From a checkpoint of a small image VQ-VAE.
Model: 5.91M parameters, 64-pixel images, encoder arch swin, encoder activation gelu, encoder moe top_k, encoder num experts 8, encoder patch size [4, 4], encoder depths [5, 5], encoder widths [80, 160], decoder norm batchnorm, decoder activation leaky_relu, decoder widths [64, 128, 128, 128].
Training: 4000 steps, batches of 48.
Data: trained on simulated stained blood smears, 195000 training examples, 1.0 epochs.
Rows from block 1 of the decoder of a small image VQ-VAE, named by matrix and row number. Rows with one number belong to one channel. Each number is 128 + 24 x the weight over its row's rms, rounded and kept within 0 to 255. All counts start at 0. After the name is the row's rms in percent of the matrix's.
After each channel's rows are labels from the 100 images, of 14976, where the channel reaches its highest value: "strongest on" is what is common among them. Only what is clearly more common there than usual is listed. The data: simulated stained blood smears.
# convs1: first pointwise conv (decoder.mid.1.convs.1.weight, 128x128x1x1), inputs 64-127
# convs3: second pointwise conv (decoder.mid.1.convs.3.weight, 128x128x1x1, transposed), outputs 64-127

convs1.14 103 [179 164  79 134 122  57 160 137 130 141  87 108 105 101 121 120 123  92  89 109 107 123 126 112 129  92 112 169 113 133 153 155 116 133 116 157 140  89 122 115  98 121 134 115  90 102 145  98 135 149 120 111 128 106 164 133  98  91 114 113 141 151 108 129]
convs3.14 121 [ 84 126 125 166 186 122 123  94 144 122 127 164 178 136 168 132 125 123 115 116 119 138 118 112 112 105  92  56  94 140 128 122 147 142 130 119 140 133 135 101 144 154 155  90 158  56 176 133 127 111 117 106 115 117 124 144  95 125 128 118 131 130 125 165]
strongest on: crowded; discs; target cells; large cell: two lobes with orange grains

convs1.126 103 [159 127 173 129  96 133 153  57 129 183 125 123 148 149 105 108 145 131 123  99 113  85  93 158 128  91 137 142 136  98 135 113 116 124  99 169  87  98 133 127 138 142 102 132 138 130 127 139 158  81 117 150 140 122 104 113 114 145 125 154 125 129 127  70]
convs3.126 115 [139 138  92 118 154  99 155 135  99 162 152 124 115 158 180  95 113 134 134 143 126 134 144 120 130 129 167 121 144 142 105 116 122 158 157 145 132 147 109 144 144 134  70 137 139 126 170 134  87 107 105 157 137 122 179 139 124 103 103 131 108 110 156 112]
strongest on: dark grains

convs1.3 092 [115 221 126 153 113 138 135 112 149 145 134 131  97 122 129 150 115 125 106 105 156 147 130  95 118 109 100 161  77 119 163 104 149 116 121 119  70 110 142 115 106 129 145 113 143 149 130 117 116 136 111 106 158 131 141 141 128 119 148 124 114 117 188 161]
convs3.3 063 [119 119  78 110 159 111 104 144 146 123 150 148 139 123 139  94 133 125 165 147 125  93 115 131 153 115 144 175 115 148 179 109 119 123  71 155 143 109 104 174  79 100 137 125 154 149 130 143 172 160 112 126 145  96 147 119 126 125 147 145 118 157 125 184]
strongest on: kidney-shaped nucleus

convs1.118 102 [151  97 141 112 153 124 146 125 158 136 144 132 120 121 119 151 121  79 118 157 111 117 135 179 145 146 143 104 172 113 107 127 129 135 125 128 129 137  96 135 156 149  98 136  98 145 109 159 119 111 148 163 113 138 136  99 137 170 103 144 124 122 122 121]
convs3.118 054 [ 90 139 122 141 141 101 123 104 148 112 136  94  66 157 145 155 136 135 108 134 140 142 112 140  99 130 152  71  74  97 124 149  95 164 123 147 132 123 131 162 110 126 130 169 144 161 139  95 124 144 165  92 113 138 121 124 130 135 119 152 108 130 104 125]
strongest on: crowded; kidney-shaped nucleus; spiky cells

convs1.59 093 [140 162 141 138 152 102 106 147 164 107 131 115 116 109  75 117 111 101  75 125 148 129  89 129 129 130 156 106 147 108 143 159 122 151 137 168  80 141 111 109 122 148 141 101 111 134  32 128 126  98 137 130 137 139 119 144  95 109 110 135 111 133 146 149]
convs3.59 101 [130 148 136 180 141 117 127 160  92 118 121 130 145 115 148 102 136 117 121 113 107  93 142 133  88 111 114 132  82 126 151 134  87 118 121 103 146  77 140  88 118 122 148  99  97 122 135 128 126 151 103 158 130 125 114 137 141 113 108 140 143 107 153 105]
strongest on: no large cell

convs1.34 115 [119 169 122 121 132  96 142 145 134 130 177 162  85 101 126 120 134 115 117 126 104  37  99 121 144 150 105 141  84 139 120 139 132 143 125 130 147 145 113 122 147 156 100 138 186 113 140 122  95 119 147  94 112  62 138 112 134  97 159 138 145 155 116 113]
convs3.34 086 [138 151 136  90 148 104 165 149 175  98 125 142 118 188 115  84 136  99 124 114 123  91 111 140 158 140 106 131 164 141 141 166 143 130 154 131 118 174 137 144 163 118 133 129 167  91 127 120 139 132 130  72 161 174 100 136 160 122 116 153 148 141 136 115]
strongest on: dark grains; kidney-shaped nucleus

convs1.26 119 [166 115 112 143 183 118 146 130  94 111 107 107 145 116 157 105 107 152  40 126 139 124 140 122 106 108 114 121 147 118 128 113 139 131 114 148 115 131 101 156 112 136  95 155 103 161 145 177 173  81 125  87 149 108 133 106 112 163  91 143 126 134  87 125]
convs3.26 074 [116 128 128 124 135 107 148 140  91  89  65 128 135 151 124 154 139 131 130 151 104 123  93 158 126 148 132 120 102 127 101 135 142 158 118 156 142 132 136 130 113 164 187 100 134 135 122 148 172 119 124 133 107 122 108 148 159 116 111 138 152 176 117 126]
strongest on: crowded; kidney-shaped nucleus; target cells

convs1.48 082 [126  92 148 127 221 171 135 167 129 115 138 120 179 150 127 120 107 143 166 105 134 118 126 134 125 115 118  58 115 139 133 158  89 137 130  95 134  94 112 107 158 109 183  99 102 118 137 142 128 142 124  99 139 145 121 144 128 124  97 131 187  99 140 152]
convs3.48 070 [140 117 133 151 113 137 138 122 150 116 125 166 137  86 112 164 102 111 131 161 146 100 121 136 109 124 118 180 155 109 108  89 124 169 144  89 174 152 105 111 174 134 103 159 153 137 143 112 136 144 100 121 118 129  96 129 108 121 143 131  94 115 135 140]
strongest on: kidney-shaped nucleus

convs1.9 095 [148  98 140 124 159 149 117 174 125 100  69 137 107 120 147 136 111 107  86 136 161 151 123 105 213 129 158 105 140 134 113 116 146 147 129 123  99 135 145 125 124 120 122 156 110 146 133 154 128 145 112 116 137 169 110 156 130 150 115 152 143 114 132 148]
convs3.9 101 [114 134 151 116  86 140 104 109 157 168  63 110 162 106 119 128 130 129 105 135 143 155 132 100 108 168  88 122 132 153 107 119 130 119 132 135 150 143 112  97 145 116  83 141 111 120 132 115 119 132 162 130 112 130 124  84 117 116 146 158 190 128 140 141]
strongest on: dark grains

convs1.51 086 [ 84  87 175 157 134 147 114  92 132 125 156 131 120 128 112 149 155 169  98 171 106 128 131 133 121  93 106 110  97 123 133 143 124 125 195 129 135 116 128 124 132 127  83 122 118 113 176 156 104 178 123 103 128  86 143 156 140 127 130 130 146  88 134  67]
convs3.51 083 [139 147 122 133 127 111 123 148 138 148 132 156 144 150 129  66 133 120 110 158 161  97 144 152 125 174  99 132 154 145 123  68 145 152 100 121 173 111 111 124 107  65 121 156 176 156 123 107 109 133 131  81 146 111 144 102 139 114 120 136 132 141 134 162]
strongest on: kidney-shaped nucleus

convs1.33 092 [113  88  93 142 133 146 112 110 144 140 148 130 117 143 140  93 128 115 137 131 176 124 141 155  88 139 103 137 108 104  91 166  95 108 131 105 125 135 163  94 123 136 121 134 127 110 107 137 186  91 146 158 125 136  93 150 173 143 120 132 156 122 128 107]
convs3.33 101 [134 160 213 111 133 106 151 118 120  98 116 136  93 167 140 107 145 113 138 152 142  97 138 110 116 129 126 148 112 164 137 111 175 101 172 113  78 101 120 129 119 138 106 116 160 137  94 143  99 135 158  84 139 121 147  90 141 129 114 189 123 133 123 129]
strongest on: kidney-shaped nucleus

convs1.66 092 [163  85 114 103 102 165 135 138 150  95 110 114 105 167 131 123 101 134 146 162 161 110 139 103 159 136 141 167 115 176 123 134 152 136 129 145 142 122 125  98 172 138 107  89 151 101 121 107 125 126 124 120 125 167 129 157 132 116 129 105 104 149 135 171]
convs3.66 110 [101 142 135 133 108 111 133 143 136 162  97 155 137 145 125 102  98 123 145 105 144 123 148 164 106 141 154 140 114  78 153 146 165 107 130 141 100 141 152 134 103 108 156 139 139  96 126 211 144 139 135 117 131 152 148 154 114 149 154 100 101 117 125 118]
strongest on: crescents

convs1.12 086 [159 133 126 110 134 130 160 131 159  81 132  90 127 162 132  63 137 124 163 136 103 107  74 151  85 149 117 119 163 130 112 100 146 126 139 126 129 119 133 147 148 111 169 142 104 126 136 105  68 108 160 124 126  98 153 142 143  95  86 164 130 147 115 108]
convs3.12 065 [132 146 146 151 185 116 103 123 158 146 114 101 132 107 118  87 115 110 125 146 113 124 105 144 100 151 151 133 102 112  94 121 140 175  89 112 154 126 174 102 122 141 134 123 115 124 104 112 146 135  97 100 156 136 114 129  85 144  97 119  81  86 148 102]
strongest on: dark grains

convs1.41 097 [126 139 173 142 102 108 137  86 146 158 112  95 137 170 144 152 126 104 146 110 141 102 105 122 129  74  93 128  81  97 142 122 133 115  97 129 125 107 158 112 101 147 158 120  76 135 125 130 151 113 120 186 110 115 127 115 105 161 134  96 127  99  89 139]
convs3.41 084 [136 120 124 143 128 140 145 109  99  71 141  78 115 109 128 141 178 105 170 126 100 140 117 110 121 159 134 102 121  79 140 114 138 118 124 123 134 115 149 127 113 168 122  95 121 156 108 113  99 136 101 177 138 115 128 137 170 152 179 159 150  89 128 118]
strongest on: two lobes with orange grains

convs1.56 117 [152 138 140 146  96 135 111 109 100 113 102 126 108 115 135 113 127 108 174 138 152 134 145 129 120  78  73 109 139 131 143 114 141 120 133 143 102 144 160 163  88 160  77 121 109 105 144 131 130 128 106 130 147  83 103 123 135 106 158 134 153 114 132 141]
convs3.56 109 [128  90 116 136 126 149 116 129 158 151 137 171 185 125 145 145 139 107 120 102 109 159 155  82 123 113  86 172 149 108 156  99 130  98 137 127 153 136 106 152 157 137 104 163 144 138 164 126 124 162 156 151 133 161 145  95  93 119 166 150 128 110 129 116]
strongest on: discs

convs1.101 109 [119  87 144 125 139  69 143 112 138 141 146 140 157 160  99  87  89 128  87 122 113 163 126  91 118 159 146 108 127 101 102 126 129 148  96 137 160 110 150 128 124 133  85 135 119 105 135 111 193 115 124 109 129 145 158 114 154 119 194 108 112 112  83 154]
convs3.101 127 [108  89 133 135 135 100 172 136 153  76 113 117  96 113 124 122  85 138 106 107 113 143 117 184 145 116 151 138 153 126 158  90  99 147 160 164  96 136 102 143 171  97 181 121  97 110 133 140 114 134 158  85 121 122 156 120 101 131  69 123 142 119 178 122]
strongest on: round nucleus

convs1.21 105 [138 133 136 122 117 146 128  97 129 134 135 123 101 136 143 145 135 101 117  85  89 113 180 132 109 141 154 106 111 129 120 150 167 131  94 126 106 119 102 121  74 172 104 144 140  98 146 145 114 100 106  92  90 126 131 138 120 106 154 148  95 136 141  98]
convs3.21 126 [143 100 126 131 122 167 125 116 148 133 114 123 131 130 112 128 142 144 147 176 191 107 115 145 112 139 102 166 193 137 142 111 174 159 103 122 157 121 133 148 150 109 102 119 140 124 141 105 123 146 154 133 137  95 138 117 112  97 146 131 180 117 152 182]
strongest on: kidney-shaped nucleus

convs1.42 104 [ 56 133 114  92 146 175  61 101 148 138 108 137 168 135 112  93 113 114 140 142 117 134 113 144 132 133 120 189 129  96  90 181 137 152 145  75 149 125 102 128 159 140 120 120 125 110 118 126 129 152 121  80 127 130 127 145 122 128 129 128 136 107 146 109]
convs3.42 088 [101 146 112 154  83 114  76 164  95 137 132 144 132 131 127 105 123 102 157 135 178 112 158 127 122  91 111 132 125 112  81  89 113 131 115  78 117 106 159 172 119 142 135  88 128 115 129 135 135 113 121 103 129 135 120 129 158 173  99 116 158 127 143 109]
strongest on: spiky cells

convs1.24 103 [110 198 123 140 145  92 140 144 132 144 162 155 151 123 124 106 182 154 145 181 142 113 148 119 133 131 151 174 109 146 142 101 108 123  92 126 137 131 128 142 152 147 129 113 130  97  79 152 128  90 127 138 144 130 123 150 125 130 150  99  96 122 132 178]
convs3.24 092 [130 157 176 134 171 136 113  69 115 111 125 158 125 156 135 105 142 105 130 168  90 172 152 116 131 144 133 100 113 117 126 157  83 116 123 142 143 139 168 130 127 154 162 122 144 162 137 109 103 110 120 128 112 139 152 139 108 115 157 170 126 112 130  92]
strongest on: kidney-shaped nucleus

convs1.124 099 [ 89 122 177 149 130  93 169 124 127 125 172 162 127 168 139 111 118 133  99 113 137 157 122 128 173 142 126 116  95 136 120 154 130 108 138 141 128 110 119 102 130 164 145  98 159 132 111 137  60 116 137 157 124 154 128 132 152 130 115  97 191 117 142 120]
convs3.124 098 [125 102 104 159 156 158 113 152 122 115 169 140 116 122 133 121 136 155 140 131 115 104 156 122 176 120 134 129 123  94 117 140 118 125 133  90  81  76 143 139 159  67 151  76 118 132 118 104  86 144 119 135 123 132 101 100 131 144 125 127 118 140 133 115]
strongest on: two lobes with orange grains

convs1.45 122 [126  48 171 156 125  51 127 117 162 127 155 126 140 130 125 136 113 135 143 120 161 108 139 156 155 100 119 115 143 133 121 118  62 104 106  94 137 143 145 144 129 144 156 118 103 140 121 127 143 112 121 136 178 173 134 124 140 125 128 108 141 129 105 123]
convs3.45 116 [111 166  77 140 102 153 112 137 165 117 122 160 121 113 102  85 129  65 126 142 111 113 123 103 159 168 132  83 125 109 131 131  96 121 167 122 131 111 127 113 137 130  74 141  98  98 139 133 131 160 153 150 153 147  97 115 133 136 151  97 103 146 123 118]
strongest on: dark grains; two lobes with orange grains

convs1.127 103 [135 116 126 163 123 147 121 123 151 165 125 130 124  85 145 121 146 158 149  85 132 153 141 141  99 137 150 126  49 131 104 150 126 131 118 134 140 163 135 107 143 130 156 129 206 101 140 130 116 129 122 120 105 137 123 148 113 133 133 130 153 141  97 149]
convs3.127 080 [ 92 123 158  97 107 123 110 119 128 116 133 119 140  95 115  95  98 165 118 186 136  93 171  99 155 111 113 116  83 143 128 172 161 153 155 146  95  91 136 102 148 128 111 139 106 130 139 116  90 119 108 127 109 114 104  96 148 117 104 115 109 128 116 122]
strongest on: kidney-shaped nucleus

convs1.0 099 [159 173 130 130 139 186  97 136 117 129  77 129 137 107 125  98 114 120 132 111 147 105 134 127 145 139 148 167 117 114 134 145 126 130 137 132 120 143 137 140 121 111 163 135 145 117 111 136 172 122 119 116 156  83 113 109 102 102  79 142 146 161 176 132]
convs3.0 106 [137 133 129 126 140 138 143 165 125 163 128 138  85 122 126 114 130 144 126 121 155 125  88 162 147  90 182 141 118 119 127 124 147 140 116 138 118 107 115  94 125 147 118  91 125 151 171 122 136 126 147 156 104 115 100 143 156 151 122 122 122  95 147 122]
strongest on: round nucleus

convs1.92 115 [146  93 122 103  93 113  99 136 167 132 134 139 116 112 109 140 133 133 125 171 147 136 153 121 112  60 162 143 107 141 141 113 100 129 147 123 190 155 145 108 110 115 136 136 106  90  88 127 115 127 141 159  77 120 104 127  84 140 138 121 130 127 144 120]
convs3.92 108 [120 132 105  88 154 100 121 116 156 132 148  91 127 141  97 129 101 135 129 141 111  82 131 108 152 145 163 177 128 132 141 168 140 127 115 184 125 148 157 121 135 126 108 134 140 161  94 123 136 143 159 117 113 100 129 158 141  73 119 134 142 128 129 143]
strongest on: small spheres

convs1.106 104 [ 77  66 121 113 147 133 136 143 167 128 113 132 129 149 147  88 128 133 140 112 140 136  98 135 145 152  97 113 109 109 163 153 111 145 130 130 121 116 127 145 148 136 104 150 120 124 191  87 123  91 143 150 150 136 116 135 103 120 142  96 124 139 112 128]
convs3.106 090 [146 136 109 152  84 118 136 117 133 159 107 119 122 100 108 182 121 112 118 188 101  75 115  98 114 124 126 124 107  77 113 119 154 134 122 109 123 124 107 123 111 148 101 115 118  98 142 104 152 110 113 129 117  85 141 112 199 151 143 101 153 122 159 122]
strongest on: spiky cells

convs1.71 101 [ 87 122 144 149 107  41 174 126  85 139 169 156 133 159 125 159 127 111 110 163 116 135 157 128  95 153 101  75 151 128 148 142 132 133 118  92 127 107 132 121 111 145  87 133 121 113 135 123 139 144 105 124 159 148 118 111 131 137 155 105 122 117  89 149]
convs3.71 071 [169 128 141 144 111 111 157 145 166 121 119 125 122 155  97 113 144 128 108 148 178 125 170 133 100 154 107 181 143 170 108 126 141 160 123 118 175  94 120 121 135 124 117 144 110 151 132 150 136 113 147 121 124 123 164  92 157 130 133  76 103 113 138  86]
strongest on: crowded

convs1.76 095 [188 149  95  98  96 170 179 160 101 100  81 139 118 123 158 120 115 168 121 127 120 139 129 122 158  98 160 118 133 149 136 115 171 145 153 110 148 143 142 104 136 167 144 194 140 117  95 127 142  74  78 159 140 139 114  99 111 114  97 130 134 161 144 129]
convs3.76 093 [135 108  75 178 141 108  80 117 168 118 153 161 134 132 129 125 146 137 121 108 109  78 152 114 182 159 130 126  93  99 124 112 107 102 104 142 142 132 170 156 145 123 121 121 116 122 100 138 105 130 114 139 100 148 107 171 135 140 129 132  98 162 139 152]
strongest on: band-shaped nucleus

convs1.89 105 [ 93 105 113  84 171 103 120 129  85 139 153 112 100 179 142 154 143 111 162 109  80 143 103 106 151 133 109 182 125  91 107 192 131 107 117  93 156 136 130 129 130 123 127 111 127 145  83 124 124 122 116  96 187 131 132 142 136 126 131 114 134 112 172 145]
convs3.89 102 [179 134 162 162 127 146 118  78 127 111 152 141 122 138  94 152  93 149 145  65  78 153 125  85  77 149 111 142 161 142 151 114 156 153 137 123 111 159 163 130 193 123 127 119 108 101 123 150 142 138 136 126 111 136 142 100 114 123 159 138 104 131 113 114]
strongest on: crowded; two lobes with orange grains; spiky cells

convs1.91 104 [143 106 176 123 113 108 120 106 104  74  84 114 127 123 114 140 120 154 122 149 133 130 138 134 186 142 135 131 115 115 132 156 147 150 124 128 114  96 137 135 147 131 132 127 109 114 142 152 150 140 100 153  65 201 159  89 105 100 143 130  98 115 109 114]
convs3.91 114 [106 115  73 135 141 120 127 167 162  76  86 120 132 110  92 110 152 111 113 142  74 118 119 119 126 170 163 119 148 173 154 122 107 105 111 117 155 146 140 128 110 146 134 127 132 158 150 105  70 140 136 127 124 133 109 176 159 155 114 103 130 150 124 115]
strongest on: two lobes with orange grains; dark grains

convs1.79 105 [102  98 185 134 120 140 102 133 129 130 128 119 121 148 131 130 107 147 164 171 125  98 116 114 110 146 111 121 137 140 134 118 117 107 132 129 143  99 117 131 135 151 131 150 145 117 114 117 185 102 119 172  95 173 107 109 136 153 144 107  82 153 132 132]
convs3.79 086 [126  87 137  98 113 112 170 158 114 106 132 139 116 156  99 171 141 110  93 137 118 136 100 123  88 157 115 147 106 124 140 139  76 130 106 111 157  97 146 147 188 130 178 131 113 110 112 144 177 122 105  81 140 113 113 125 129 141 159 104 126 123 134  88]
strongest on: dark grains; kidney-shaped nucleus